Weights of a small image classifier.
Training: soap at rate 0.0037, held-out accuracy 100%.
Rows from block 9 of a small image classifier, named by matrix and row number. Rows with one number within an expert belong to one neuron, the router's apart. Each number is 128 + 24 x the weight over its row's rms, rounded and kept within 0 to 255. All counts start at 0. Numbers have three digits each. After the name is the row's rms in percent of the matrix's.
After each expert's rows are labels from the 100 images, of 14976, where the router gives the expert most weight on average: "colour at peak" is the nearest of a few named colours to the mean colour under the peak. Only what is clearly more common there than usual is listed. The data: simulated stained blood smears.
# router: slot weights (model.blocks.9.mlp.router.weight, 64x96, trained with AdamW), inputs 48-95
# up: expert up (model.blocks.9.mlp.up, 32x48x96), inputs 48-95
# down: expert down (model.blocks.9.mlp.down, 32x96x48, transposed), outputs 48-95

# expert 13
router.26 092:101124120109146133090117111091130163120113092129123097136128168120176156115180114137133111110112143071136135141145107142135108171142159096134129
router.27 087:153147114097150109117170104121096158147161099138128106118104138151172149112123115162124104144121126126134121196107121145101161123152135132094126
up.0 108:179083124133150134092108160185122110135127121110079113111141148156127168120106085118132145120153097131142124122100164113169128151171110090105102
down.0 102:136142121114112121201148131122167123166101112154178130146138110132085150143119141138083111131087112134144113157154095114133111136153142147148113
up.1 081:152134081102104180176130107133129114131090148116172109129115120155160128160178142113092114082106137148151123113095143122125115131149073144161084
down.1 080:141157109106147113137115136109133120083132104143131093139142111144126174077114134164114136102161145116134106162138135147078126105122128163082153
up.2 119:117143125089188095122141138119137156136120112106157116080115141071132083140153083091112126167128103129134090114107116128145129126103114131137142
down.2 116:131130149132109127131143144128172152130101110150107153121145125178093106126156101124114123123139106127142122086120172175138170143095136149113106
up.3 072:147125123129150124111122130137125136059137102094140122115129140116115117095103122117126177168137116160099122104120109134104109135108112124125110
down.3 078:118113123196113185157127125146141145146105117125126117144128134165106146109158096119143114129128116132118067145103114121116104120162116151163170
up.4 083:128125136151132131164123105093147107081117111116148159191119142107121096110146109145098128136118137089085089097093145111125098118133088146156150
down.4 091:088136101102114142113113143164140117161184135126120132148115133133137180117152108148096102125121145109164101169128147108146146120131103125145153
up.5 098:123127118123147115098159126129105123146153129113134147171128097126080134149079108087101148145140112131129092109120139196136154115145176166140075
down.5 107:135128151112148136137114182156154127126112153146133176152120142152159098095131132127140128157076118097116146083137155140111135105124143129160088
up.6 077:149148168122083130127152134111103160121126112125143149096113121078117148107155173139152105113148150096094137161094170120127106110113134148072143
down.6 083:103123062143138147150095097098129205135120156139118131104120137152165146124123121113149145105142117148134105091164142121138174143155123075122137
up.7 157:134133160153130147108114112167139131180133144115119118100162131127140137108031134104114122133111126136121113146122161140121131081120156130107053
down.7 143:136140104157136106165118171100167141111122124135164119138142122118066095179117169107124120116120108109105129121095108084164112111160169151161081
up.8 138:121150162162114129112131126145126134109144099118163112106132124114153170116156111125180093141084103094140143128158116100114127176083152109070129
down.8 128:167113093121172171156143116130143148155090094136105149103132091088088103117145119139178131107149140112123085083141086121127142151157123135131111
up.9 134:134117111142158121148135114097149107104116131129110126088175139147118135162141170114165124111132100095168168128145109132117132132099117091155156
down.9 135:124152115103104102105137128173117129093143098085131139103131149118157081114118069170100166156117089120099120133172183143118163166147134134141116
up.10 077:129112135137118105096139096123146126096116124165136116135141147121118162092131157108115129134128118113144144142146128109147135105137120117109135
down.10 083:157112107085120113105103156128154098140137056157146120123146116094118134161142141123109100125106098094186112107098146138149091146117130173115149
up.11 101:149125129154122143096101151132125063159087092150096152118117181132157147109132151112133155109090101109152122139131131137077134164128105159107203
down.11 094:124092160131174136123115113122137150042153079137141113130101145133074156161102133143131121101149096124146138146127122132157157149102122133098147
up.12 107:128137123132148134140121112115125128133147100142119107126099138132113158107118153170184097090144113182148133202113116127111134134115143113064131
down.12 094:112108114163166134120111119098131143130056133122120145122109122116140108158169122156137141123147121117128119116141149128119110161145132104133132
up.13 079:189115171155114165091132132138164144117115139105106125174131088157082110103119163133106132111127111113109142183140139144122139096132164126134138
down.13 074:143131150111131124141133155135168090131124111155175103130168152163089134152151149139111159119150137139192090080134153120106133127136118136126108
colour at peak: purple; grey

# expert 24
router.48 112:116118123155157147114107102150141088116145157102116129095163142139143082162106147111113168157096119094113127130122128151144145137131142079132140
router.49 094:105135138137141080115075142093096106095149141129137126139100118146149192175124108118135089102108156092126126138142127169105161161156158159116125
up.14 106:186116090148064151130085105112111118134153137096124149121120168142175107142118144096122105105128128137164178100120145152098108130122088075119129
down.14 103:146128180153135137130154153139159111126162164099118140139142119132129153124071153114133181134136125136126122164101130074168154144129147113135108
up.15 104:149105127060102151123104140114122095141141147116130136119097140141130128139128168117152133134104069131141125150129141191108065137119144086138112
down.15 091:167116127202100135145153084072132151115124156100105126114153097106131130119148137140126161113136160157100122122101173121132139159135100103136064
up.16 103:143126125145130130163150118116120145102127165152109115149094107160099163120143129156157083144183107207145112101120118129134160127115118129140152
down.16 096:165176098089110126091142135115136116134134147124109146123088149120149125169144124149055137155083136133100148161126105188131156138121127141088129
up.17 102:167117128119129121123143129111097087183145176129125139128086116184135136118154161081140135093081086162155174136118126158064114137097118092135096
down.17 107:113135136178140151102104125134154135110178161140101143130155140138145167137141124172132167139130111098055166122141130160159129149134145114169147
up.18 090:132125131132132124137134109116099143068141125074109131101173118112125080132144083159134145140109143133171118158119137123156158153168128162176186
down.18 091:127150149134085107137112144120159105145094122154145168152164123137102137069131114088125132107119089116103129148118145098129120093119086175118154
up.19 099:097109152133161125140093142159092146108151143126095166121139144147153119104144064109093108155122117139107067139154134083119118125153156111142141
down.19 103:072132090112119136075102139143158131108117142157139129142134131120118150175112173111154083128120107155113141088120141146156109110124164134134173
up.20 096:094192141115165156103189119121133153096121128154129122161172142122146151111128123119146097137089148129119148110087101127156134110135150159122153
down.20 092:152131146165155130122147126097132101090133119119114126147131100102108108087123093114071123110123144133183115130124098131129129145136098182134129
up.21 148:127061139122111157092132148105149175127156155141168146108150124133116092114128118153106112157110148145127162116132137126123139105150171183186128
down.21 128:099118149131139112091104219085117147153129099159150113135125138123096123154158142144105111162147120162138119122144128129118141102126165120147130
up.22 084:136104099165102121194130115124166135132124150118181117156154103122121118104131105137148172150117151147106123131137098134129141108187129090148128
down.22 088:169172087118118082135123118111098151113118150116103137121095142174130108117141135109130105121150138142104097119127137174151094091134132163102091
up.23 106:135129128132127131129125123152124135135126159141145110123165132165154090076098120117111130121114167176124110148087105130118128130152113114096135
down.23 107:084083142152094148111100114123125151081086145136135164126127144150141145135092199089152118122115119120089161139105092128165096078136090129128115
up.24 084:138126153147104149129087119113107134114142153086151133140086129115136174108125099124127122098134158142108103175047125159084118079147139108119091
down.24 094:150128158132081095130087159081122115137137117128150116158143122118140113156116140146133121129092077090184124106144120135148120093186174160123178
up.25 081:141161109147129121130069064129111143135159107099145091126121147114127140145134143122067130170125121140159119168151087134175102148157152140099090
down.25 087:132117114139128097130143156143124090123150158150145092080082101136148124128102100153150180146154137129126155104122138156091124142104129131088106
up.26 102:122105111143102084080117072118161136179144155163190115134114138097114144169126144124087094172136136145098097130132108119091128131126135141122128
down.26 103:155114129152092143091135160136085139124080162110150088088165171125141129148098191111104168139114133130141136136129175131118129139117188114131123
up.27 098:124081110158111096138153098099111090178132178098128163104146147175080138145118188124156110100118118128124136142093093149137098129164121133114115
down.27 089:108157154172126132114129120138126188097127121121122130107137129112172113118113108106114135162106128109122089133143110149107145132114106153122084
colour at peak: pink

# expert 31
router.62 098:120127144130153148108077140140108131126099087127158161139128119108145141143102144086149107118082150131115149127117057114147087124122137143106126
router.63 091:140152151106121106102129150124123121163129095120141135121142153153089101149142127099134124106066175139138148135131104131136116105131181111082169
up.0 089:126139148117108142081145144087083125107117123125155141168123120130095118153105142126118103106102134105121128134159125101096132174112085118127131
down.0 106:155125122126095163130138119104147103167126114186098116115145117115128126123193092182116131153156092140141166152125119095087138122110131117137131
up.1 089:151100142156136134138115073107110123096157168118132168128145139104108111119088121128170132127109124145173132123128148140116138150159105110179135
down.1 096:124121117078180126122113181140124105138101135161098056157119144148140102133124122148080129162169139130144129134136149098135119115131113185127162
up.2 068:145139100122118136141135199064119140084073091132137138130114117089124133127147072123137192088100135128126127110133147123145117126115079111140150
down.2 070:093133109117104126111083100096090118129131124137109100134109124132128142139109142128145088116132132105145110185125160151126115135144128140105166
up.3 104:136114143132149122138155114095136083116151133126170169155127123109128108130107104158144136103095137162132079110123125116131169144125070091125114
down.3 111:130162122077142092112121129132075130124151148134133129153160154114129149147109138103144113173141127097124140150140134166159104140137121152135129
up.4 107:112050118143112107127107120113146156131146168134108129112110097109188093131111081083107155137104150134077139140118125165118173127131144116125108
down.4 099:162114107101124146100198165114138129099100136126121144167159151136127136120154133148128140132129140153110102113110106137122099142149176144112144
up.5 102:152116139096129140105126141123108128164192123140114124148129108143159117174095134109119117117109082133113113119142152185111151126126133142102145
down.5 100:121121153154169110154161108147160096130119101144145151162149133092097108127141125118143144127129151077131161134107126113109127124127104162112108
up.6 085:143147109124166124132142119141158144112147104116090109145121129130121132126126111127160191114158129159143101142073123125102182142112142119146125
down.6 086:138145102092140125078127153139091128124137096117094145058152166144117066167116122158133112152107141100098142136149117135136129112117085162130113
up.7 100:119099148097108126094175117121181125077127141099145125136170105135147122115127160123163089137116131138172133096119115096162171126099080125089132
down.7 112:151112145110167136176105165116124109138113095125124094105066153091121112090101093153097123092154139105156071143124122088145146154154115124108146
up.8 079:141135081091154137101131140129142111123159117111128137116128130101103089115150108133116120124150164147163138118081139122144120103099074121157153
down.8 072:106134191111143153137099176132086108103179122133123096152153156145162132177139113120119133121143139155169109093157155138105115147178148119115155
up.9 099:113166142099119135127128128179155151130155111156123131104136130133156101165084139168083095145145128084131152141128129125121125089139130110155132
down.9 112:047104142121153165145116115135134133105163156117183110131117140133078144159088119107135142115149133154103136101135127173134085163150141122166116
up.10 105:142097153121194138126133115140120119130121125126094145132148102113157104111088096169109092130109161130147119133146137161137115128120089142128142
down.10 090:148142085077145129121120156137151112145113110081166130168120139137125111126114109176106161122150140153152120136144103134130119137150116152149116
up.11 096:167128140133131121138148095106114136116177120157137140127145122119098144118093124101115115136057110145159161124133133132112140130091128140110114
down.11 098:144109119161152122105164135150166157166115113096113116124122129130129096122169120124137097149133163088083141121103122128149095130127163144137133
up.12 114:112084119093159156123109114150148191123091152131102120169140127097141144107112116121167119151148119141149134112146127096118137138175129152150156
down.12 100:148100140067141178121108144133090125119112155134141163137160137115106121165100142143101171140143178162107142114120133135122178166138104109125112
up.13 069:135117123110129095147140106113172153136147106075132148141149129105141210136154142115133105136107153133143133129093129121100098151106119153150132
down.13 072:168133112139089105129105152149106122143123137125147171120113115176131153142175118139129116117146165142123096116099141120136164108108145109102093
colour at peak: pink

# expert 16
router.32 088:147163134083111120117109091110145131119152084111157126125106165126165166090130109148130140113103158118142129136167147163105137147154102107153152
router.33 091:112122141120106138102099130116103108161120081145146113096127124147119135107160116114125151108120136139128186105104108126085075130121125096117158
up.0 104:164087097133104139124127100132163111113136169122109119064124099108129095130131151123142123176080161171091147122115169134130133062115124126149127
down.0 083:115114095157140112156132100114125115164134107129067129178146155119115138121122134149098130156169082134160154114125131138125134145151133103119141
up.1 108:119134090124161130124110121149142156178161136102152101154137126144088160107131145117124122124133123090154101129134104125164133143152148159092117
down.1 103:128125140080162106158142129153069126126091125107124194118092154086135109162107097119128137135133153159142138116143171149110114157128119099166078
up.2 085:106152144115070144136109106122130146148160175134138142107125128097114086114116118124170103149130109114135141120165134117123125141135113131173168
down.2 092:101110129115168158151158147159070127149127118124075125122130138089119119129108080178104156101174102118172118143120131148117098128110082126145101
up.3 092:160127119114196123126139110136163128068119156151135139101121145134118106151121159109156123120099103128124115124176162155148142073160127116157131
down.3 095:086109148055148099141111148187140117145122144106111147146151126127112117150086102159071151109149114153114116136166126145153137126122124181153114
up.4 111:128160145148109132125101124095104163140147111134117128135103121154158151099157140118163146077130070139175153122104114097148100138101135123112095
down.4 112:114128132161125124096114130141124155146103136133153112156085112140133080147101167121170164117153133131065183135105119100128120124136154123117112
up.5 118:105141117140134110101135171137180151139104124109141120103134149112110141158160152111119128103106105163129160126102108131122147124081116092172130
down.5 116:162088126120152117109128145143091094127117150059143119133129142076139137161149101217147119125144144104135139131150163122143159129146148158120124
up.6 087:094094097122156121111149119146149122125164137093136114099104124150105153134127173156133161139128126136152163120114149136151067103172108135132124
down.6 092:124128109109163124151104146157148116137129158119109137157142112135149137184124092132057122115168125144137114111101175116128162140125129109132082
up.7 103:122092144123110123154156099143163128126177130085111146102111147100156125107095140133086109173118146136064123150176172140097163101116142159176168
down.7 109:122133142151136154131149132129125123129127134154123140097190125110111134128080122084179177112145114120165118122099140129137102136077125110116180
up.8 094:150096138099123143133106129150134172135121180198156166107156145131116122178078138117096107176140126106090141116117136116118145131128116147126125
down.8 100:169142123132124147126134090123138097114153131149131117135175145130123157137114164102122128084128128132104133130139116180154101130093114125150109
up.9 107:166080085129106133125128113158117121149135124108162106110128135149160120144173154113102098105141165144105096074099131137125120144155113114132133
down.9 102:081072146166131129150133120098122134161107130129099130086209131110132096136085155118110120116137120092095135149118170137108104104121152118136120
up.10 078:102147137113105146117086137116128119113133131148132112207145170092161116141115138127095143153138120134119167123133142100124123108172122113142118
down.10 091:119122145094157126130115114151173104149139145158136090136126094143128143144093150098119148128101106147123150119141091110108137130163161148143139
up.11 108:103174097115143160153138116131116100140106159122110123155114112099104116121120138149086170099151127136176119125132139144168156135110149135180160
down.11 105:127070152048112115132108157129136161124110144086126137138129140127140153123131133117068130170109101102169142129124134117168153150151129137127136
up.12 086:136176126107156107084126160156168120139156125164127117149150162175102119159121118123132156182113159108156139100136126126129099096173137116095111
down.12 098:141180147130167149159101109134119071116163130078175101161127106133094145146128164109143141143097108155106126117162112161120155138133102118154118
up.13 100:128117099154165137127126148162088131113120144145129158101129089120120131093118109114190114118140126130121143120102120124128139162105130121130129
down.13 093:153117106115090114120152128136111173137162139118137129095110140091098152131147123139120125159105148131158145108155138082122131154144149084137158
colour at peak: pink

# expert 22
router.44 082:130171117124159104101095162109141168155125090093128153124129135155136145117156115175124116117086137101138144137105086121150153107159139075099100
router.45 087:155139132139152098116111094089123173097137160107145169136122146126145129109122147140129129103089140128134123113171107126123182098178157148144141
up.0 084:204116133116128112157147128093144151135105145138157116099139130134114124150105130116172109112153133121109073106104118117177118140116104107149141
down.0 093:153095110092143135110148129138160139112133104092119127155135117140105140099109150138111143117079163120093141120144108167153135116159127170082126
up.1 125:137147125094192130171115072120101137143160132141152124097148092127119127155117081143127147122146129090122100054092118172113123150168094129125118
down.1 118:157136116113116135127195122151143145118113109107121163136116194110133074146133131131099167146162079119119120154133151143096128134107132158106158
up.2 098:143168165140140118127170144109106134148140117115165144151076119135119137139134186129150112096158124121115146123114136118108154130164116138124075
down.2 114:151163102125145111088110113177166131153127155138111139105121127134155090146170132176136162133108172089130138086118131117115119139106085096113120
up.3 082:119075139146153123118111108156118130088082123139144132167172138139158162097141142139106127138107123138111143123148125140173135127157107068136172
down.3 076:113131131132099152116123130117090116117130076105100119108180155140168080134080113145165109108141145148122117092167091115161128143132104115100119
up.4 105:121100154140140132117153085124113139111098157138130103108090176112167158152104116121115101130064088104154125157118121147141138145086138103142125
down.4 101:132130124112174138136121106159202080137125115135130154125139109124099137143142102152095148096145119131131096126169112151131168144150143137144113
up.5 082:146137128146080143096128185139110140117151090139153097080129205164151088142118113106080112137138108125146161184133157118149122136123107136139131
down.5 084:114131120146129134146140084138104102097199153052096132120124101123135102117088129126111133114154120111089126123133150139117163093115105148168129
up.6 087:163113138104156171118129120152147110133150076131105144142150138125167093090148167119118128138156126154128112145067126115117135094118129099128147
down.6 082:121142122149097088120153160134088120112141079119116145067118120144139161194152137157145107127144156131109116103156138128120148127152131116124112
up.7 085:138100135199116130128140166130128123163139099131136115073119161133133109165146168099099098140112070153143159177149108145088137124093161137117084
down.7 085:152121081169113114145142091152164159136150117129151145111143149097121116079175095117104131131135126103112103121109147133062113119157150119114143
up.8 108:111153091143165125118131124169084120105144143103101121129154128127126123137108101127160127156112145126120113143146126134156148144129094112154127
down.8 111:103101125100119148164132137127141115127110125182154109109094091103135092115102122129082136152140084107215157115154109109133101139143146154191162
up.9 079:131150081104113082144129163162120107145160144153135119194123094133129102099143121137135140124181119112131130140112116129155114105089115118078134
down.9 083:137138110117126123118165132119144166101128122116161137142121141110130142130107179148143091150120129142121188087067123113120152139141150115100112
up.10 077:178135171124140111148116153157130104100114139098118138137145137140143099115168147090164152161130111104092107140127115121117104099140082113177152
down.10 074:144118157159125115136127089138131104132109126141151119134171152141131146145160062155117094091119086139170105135129107113165099145145131144095135
up.11 081:179088171134132128127066127101084116093114094088158156134123132110140123119152153100119152160133137136119142148122128104125115124161103098121144
down.11 083:161148106128152121124100105101132102173107156140148107103134153146141105107124129171119094092110156140159128113138157128150077104114136144121134
up.12 102:158177134107135159104147150123100164132108110111125131149102116098124132115162160121128123092092088121139175117115113094142133119107128123092104
down.12 108:134119094147118143043140087124146126108098147138138146091127123152109136165162155105190140129137095126137179091116151134143141123132099108127146
up.13 079:092107124060127174123156151129138154094120099168132168128111158112178126110120164084139103109123137165172121133128121080156114117152154116151111
down.13 092:128088190148111118115103131125109129101174109118113090141154079076098157138144112119163127094100170123112148144164132161125157178100111131176133
colour at peak: grey

# expert 9
router.18 126:137121159116142125093078135136122118146145130109142119106156166106131116160106136105118097143107102107123124174159171147153184124173135130122106
router.19 128:141151123155127098161150156152105135133141132124101176104136154083122134146137130112105131135112104103128137173132142148151154139159136121082082
up.0 087:134109157141157126173132128125179112103143121127126150088110117097081127142148116161148120118169153088107119120135104148120125144155122107162116
down.0 079:141194150152104158129089146123092170125120129078149128147147121167144148131125103120159161136130124168127161115134132142157098167125126144093172
up.1 102:141134114176149097115146108129152076116148134120157137123088162136129125166129141099139137121149122136138126124104116152127118064116108112143097
down.1 101:123162148133083168121127118095092149138113136117102140116182156101146123133059094066139150102116154149129090110130117135160128122141125118127102
up.2 084:118152175144123151132124095125110091116161086122102135095151150108157130130113118081166139096152074114110126092131153119171155153120130121179128
down.2 087:102104113101160110161141108129106115142103155118148191145111144133144091134118099139144148073154150112186151124155115091163134144157112108133141
up.3 093:144121128077127141129124141112133140121101157145163144151136108142123134095134141096118142152114150107146148121086086161161169098144161143124160
down.3 096:149143120157148127138121133127115108105125108158122136144152096150107086156139131164157106099126120178135151119119156093129087101116133130128095
up.4 105:115135140143114100151136105102108127133105115142149156072131127087133142154131117081124109097095130140134118107102108120135131116131126101145168
down.4 111:172157181080158125097117100141129115091115117136181107132133114145173089121135096182136161117135131070136112103134131112117116124118093106106145
up.5 103:130153120117096122120164121101117143166130132145134112126104106153145133134117105099085175152067108175136146146137135173140188162132123151144094
down.5 103:142131170129137115152124183161144097120094115182161120106162139124094142078154143146141121119125062111108132110084126077117131119099149146110124
up.6 103:090169180116114130115110152135128073146117122164134138127148102136131168123107133122140112129116169088158116111112099100147108107097135134119158
down.6 116:120123125129122118181173137149127136099150096114165102153098109104091137136154129127169129099164117134109143062122098086095147143130120121106122
up.7 101:123127129126158111114110152104116141183152148103132160111189124134165124117133127086109155105085131171118143181114162128156142147124147153156096
down.7 101:125096118137147141104149152162149163164105118135131159119135129156132153138136187155127148124205132162102142111114054140148130126143170152150131
up.8 091:125122086125106116119104194144128147127111178127106142155143135151137134107089104096110161148153150151146150150099124115113119130156120105153092
down.8 094:123133144193153093125162131144118149187128105151119136124131110130120152164131149109161106146114111113119111110116149136145193107129140136083117
up.9 103:122157123108174117121129137095113121124123148152108141086174108100155162129138127127132135123117100125120123138095134142136098099113096081166162
down.9 090:128163211147154132139150136128150105116125127121117148119112139122173119155122141142152133098132090116149148108162130113109169116122126158105164
up.10 094:130135112113140145127064104143170110096101134142126149113127129157144150128109105172119100100116067078116119114117113134126140154166118145175149
down.10 090:135147128143131103156172138126109097123107133102165134114104154119180093159158112114118138103102143141167129133107140090095096108114142166130105
up.11 128:129124108145121111134108078128125098132103151147094128084101180134160158157074185096083160128150119179106129130170154151109157159129103136133152
down.11 116:118120164131133145124133098101147148147142140117116183098112140113131110149118134119122132105089146101119126154072128128143127147103162121136101
up.12 110:145097153163060114101112116118111120141156100086109144136146108148138129128136155136099108124153114165116144086147167133135131123127136128148140
down.12 123:127072090126178123157121138157133143118125129172122138127150104122120125129138113132146139149138056134137149161167090121075138126097141123122122
up.13 092:102142120127149111072116097097143140144123127125108118121147108114130092172137124063068105133139142102147099152168147134135161110126163200117092
down.13 094:145125135110139128175115145186124131132102129119125140098145174106094171113133178113161140148144092144115128131132130158112172126107135115134108
colour at peak: grey

# expert 15
router.30 090:127130095139107149109150125133109158133116089113160118132129136174121163091162105175151159132125161108137164134135138103124174125161121074115104
router.31 113:099146129100167108139167134093117136132145113125135139139105113096117118093094101153112117109139112106119133104122133144124154141123093176099097
up.0 096:114124160135080096111156144125137110093090130094150080117149124128131100148114108116087101145134108120120168124095158158140126156126118125126133
down.0 090:143136098162140158100094105129118171173114160131103147088131118134139133129128144163157119116119118161100114203140162120141131126151086131110145
up.1 132:115135118107151121106132105074082138139157136093089099105113131092127128139081058127112114136132096112144092141121150140137143104122091153114129
down.1 132:159108135131134104118148150165133113129121181128127191097116123126135106128096090148123142119120129116099149139152134132149091091148073177122103
up.2 078:157122155124139124145110138134136141140129113134202134087129155138148161129136160123129160041146109118125139133142150107146157134123120125141075
down.2 082:119079115122161133103139105126094126143100142104126145179137093132134118158130138120158129136110132132123131131137172136124126166127133082142164
up.3 075:100098125166117119130136128075089155101122147135135149155107154111106138140118157143118153136147154139101144118087117180139131153108144093155154
down.3 082:120135128133119128161093135140184126123128152136110122125057105160132118083108188081125149137114121099138111157142114108160098096157140169181097
up.4 074:091111123158118128163158081132160172069115099130113176083126085125093118078156175126102108140108108154138130147116159130123140158123122121130132
down.4 084:107152146081148131156108138085134122126110129094112102148149139152144093163128157153094125129119114145094127160114108106123148095160135068122113
up.5 085:152095075145114108113168098136185144117118124118141120118132137103126141110110128132118128141147120169093099132134060111114117086100129120114168
down.5 084:087135128127146091098114100139155121113130127134104127131140123090118091164105125117127112148074129147120140088115144094091117150101100103165139
up.6 087:134086129129149133111167138135087099127102079150124107170152120135090110119098132122135140126129138108154122117103110154125178145105086163127151
down.6 084:118136152096169136139102148117127122110150136153152135083118137115128114138140146094120149120099119117130094135147136133149078125122137108152097
up.7 098:091190112114128105153130154127127113093101116154106137140141091135147122118123150138106108118098105103156145133132124139162148130103097142091130
down.7 101:135118116117135151106139091099167139120146151085147099135175094112132161135183115123136121121140142169113142130054136139095155129158145162136129
up.8 099:154127070135107118138156148135112184110107177157075133149166150133144129147120133124144128117109157138148162095129107120153158124098130125124129
down.8 092:136097127110121158116124147125101141110145092129149114127144133085101174110156122119174118138111141164107123108111108163131087126147140080184132
up.9 097:112125131109124116151129135099138129096116114150084136176128150140151129135080159156142132112171159121118148140140098139139116129153099105187164
down.9 088:120142127174133164141104182178137111113122154158133102090176121106130133161162129122096110111104142154158128138118151110118163114122153115148183
up.10 079:172148091099130097125047139170169091112113149115187112134154142125135125112120152108116146131118148116133144148136119153123113132126150145172143
down.10 088:115147139138145136141145161135185119118134147127129179116162149128144111153105160110086164139123122095155132102109149170135126106097131163096132
up.11 109:143091130138170150137145143143130093131128164105130097146091125171143103107107140102127131144113108136133166127093100120112110076126185130156094
down.11 105:151161165133118114106131106133121130084084082126159140119124128118123116134134169129123116128101159118122133107148114104150160097117171118100141
up.12 119:115129156069137127161184139146135134113130143139124120132160141114100113122142116114122127139155104094113120136098116088182122133078150112165063
down.12 117:125124165117114127127130130111148171110158127142088128193113103137151141128087152153125123189152074109111119122090124155116126134127160111110178
up.13 086:151154119151149107127161123141120116049115151145116122149084111159123127132166089132173138124110157098138149095150145118099116151127144115122156
down.13 091:111153127150177157113104122121127146147148138108121095105086137131181129096150121166109100095161134117146136081168123135136136107122145131143103
colour at peak: pink

# expert 10
router.20 087:129152154122104088091141103083117158106133123101120130105117139169143139140090074137119142129154125116163144144131123137134173165188139126144137
router.21 094:115159125095143114131128163120131110094130129141154165106146103075110083094131113128111134145147137124132145126124094137104135166158151123108111
up.14 094:161113149135105140128132148106166125139122103100116131105104122109146126142135117110107086129155183142169134109129114114088095115136168144130139
down.14 099:154120121153145092157100109142105145105154185130116121108176150133126115125112117106143148151094125116054104105107158107141082166131106104142126
up.15 102:137171133109149134137141140113083129127162101089170133148093106113131120153119093137155124116162127105156156138095145145106162157146115099137097
down.15 100:149128095145119136098086115146129119134064115124141140127141157126122088141175141147155132135184109125145099121132071123102114150110166151097136
up.16 086:123103092139098118116124050145156108150114128147150091112100106143110180098132125132148136125134157177170121103117129071140108139144152116131131
down.16 082:133141118148161129128125131123114127116101111100091108123145152083133163146109152110130128166129150168103162136066137177115103153119135081127144
up.17 103:152131151156193107144157144119134142105136124135088113106133120163087139135116108173131136134098136115116068111141123138106108127126148148121085
down.17 106:119128125053122135135121129170169127143098105130101147153101126145099076110134163125095128125154132116116104147129133114134114100148120152171085
up.18 083:111108127080125120111135124147152173130144122115147178122109115121105146126140136114082114134130119101111149163145134161064155099131153146099147
down.18 085:105139130128085089115130121096075091126133132124135133119185136166132075146108132147155189101094118107072129104099103160174146117114143120150127
up.19 100:128086132114136151128154132151130165130103203186136129092146093126121137100069166132092144199147150130079113170123145137166109124132156108093094
down.19 107:171103138125128113144153127092146152082107091117109120128124112116105121130119139084148114111089160128121125089113120102158132178143169107120083
up.20 095:157151147144148134125134124132135141140156135114196139145126126097132139096165110112139142069138131125162156134116114076111126165126100116114119
down.20 095:128168111142124172085160105126133145163096158118128092084118103126146152089144149167139118143105160123132179159093131108115109142136138126156131
up.21 098:073130122122139114134199103133144130135105108108141147122098160106099137114152139132107152105190150132153164130147174136143073123095199131145132
down.21 093:160181158130157127129102140143145143105142149119094147077155145142157107123094121097171164161099132130082091145131116142132159162121109090074176
up.22 079:106142126113110110133166122099093143104134127114098116138114124137163117099134139093140122144141110118091056086130102131127113090148150120144178
down.22 091:115098104113112154122121108148114120111118140129119112113115102116098143159102093122148159154132156130108171195125106101178129119141099090145139
up.23 099:104146095153163118148162137132134126141128134137150118137113132116092145147158113140131110109187113119162175155141123149123137125085112157150099
down.23 104:128138125079124144103109118137139129122132107144132146118113152132180106060140116091126164135101119073099126119125189104107129136149139114112130
up.24 107:122105125158116120128141100097148156164132109156113098111115098136124120131095167125124143167094151131066090107162130137136132110199179143125157
down.24 109:108066126147103111131158155147126166109105159127119101138112118133132133098094163134126133108121161138126128119133143114179128173079127112180091
up.25 108:148125096118141135114135145130133132176139125101123115140129124151122126137115109186176090087157129134132156132162116108127123132086161172124125
down.25 108:125140130115115121103158115141097150111108128091196121141125139086132140154149112113110162145146163116102179128117141113111118129141104091136104
up.26 088:089123088162110151131132107081167111153152110068134140130111126124139144125131177111139142085121168143124115085129133109113139137183150133120159
down.26 092:127113111115156107142092155161129154162137174130162055128119145128136141103153092111122134154144144167135168168117148114123084135105137130102119
up.27 121:115195116125152162124163085111134155142148135092123147121086135133059134149158167117133115083142145074121170162138110126128136145133122116116106
down.27 107:151187136135154134118104144155153151151122160125136153112148124119147122114114128107171166140110073095095145123086101129107108132109147093094114
colour at peak: pink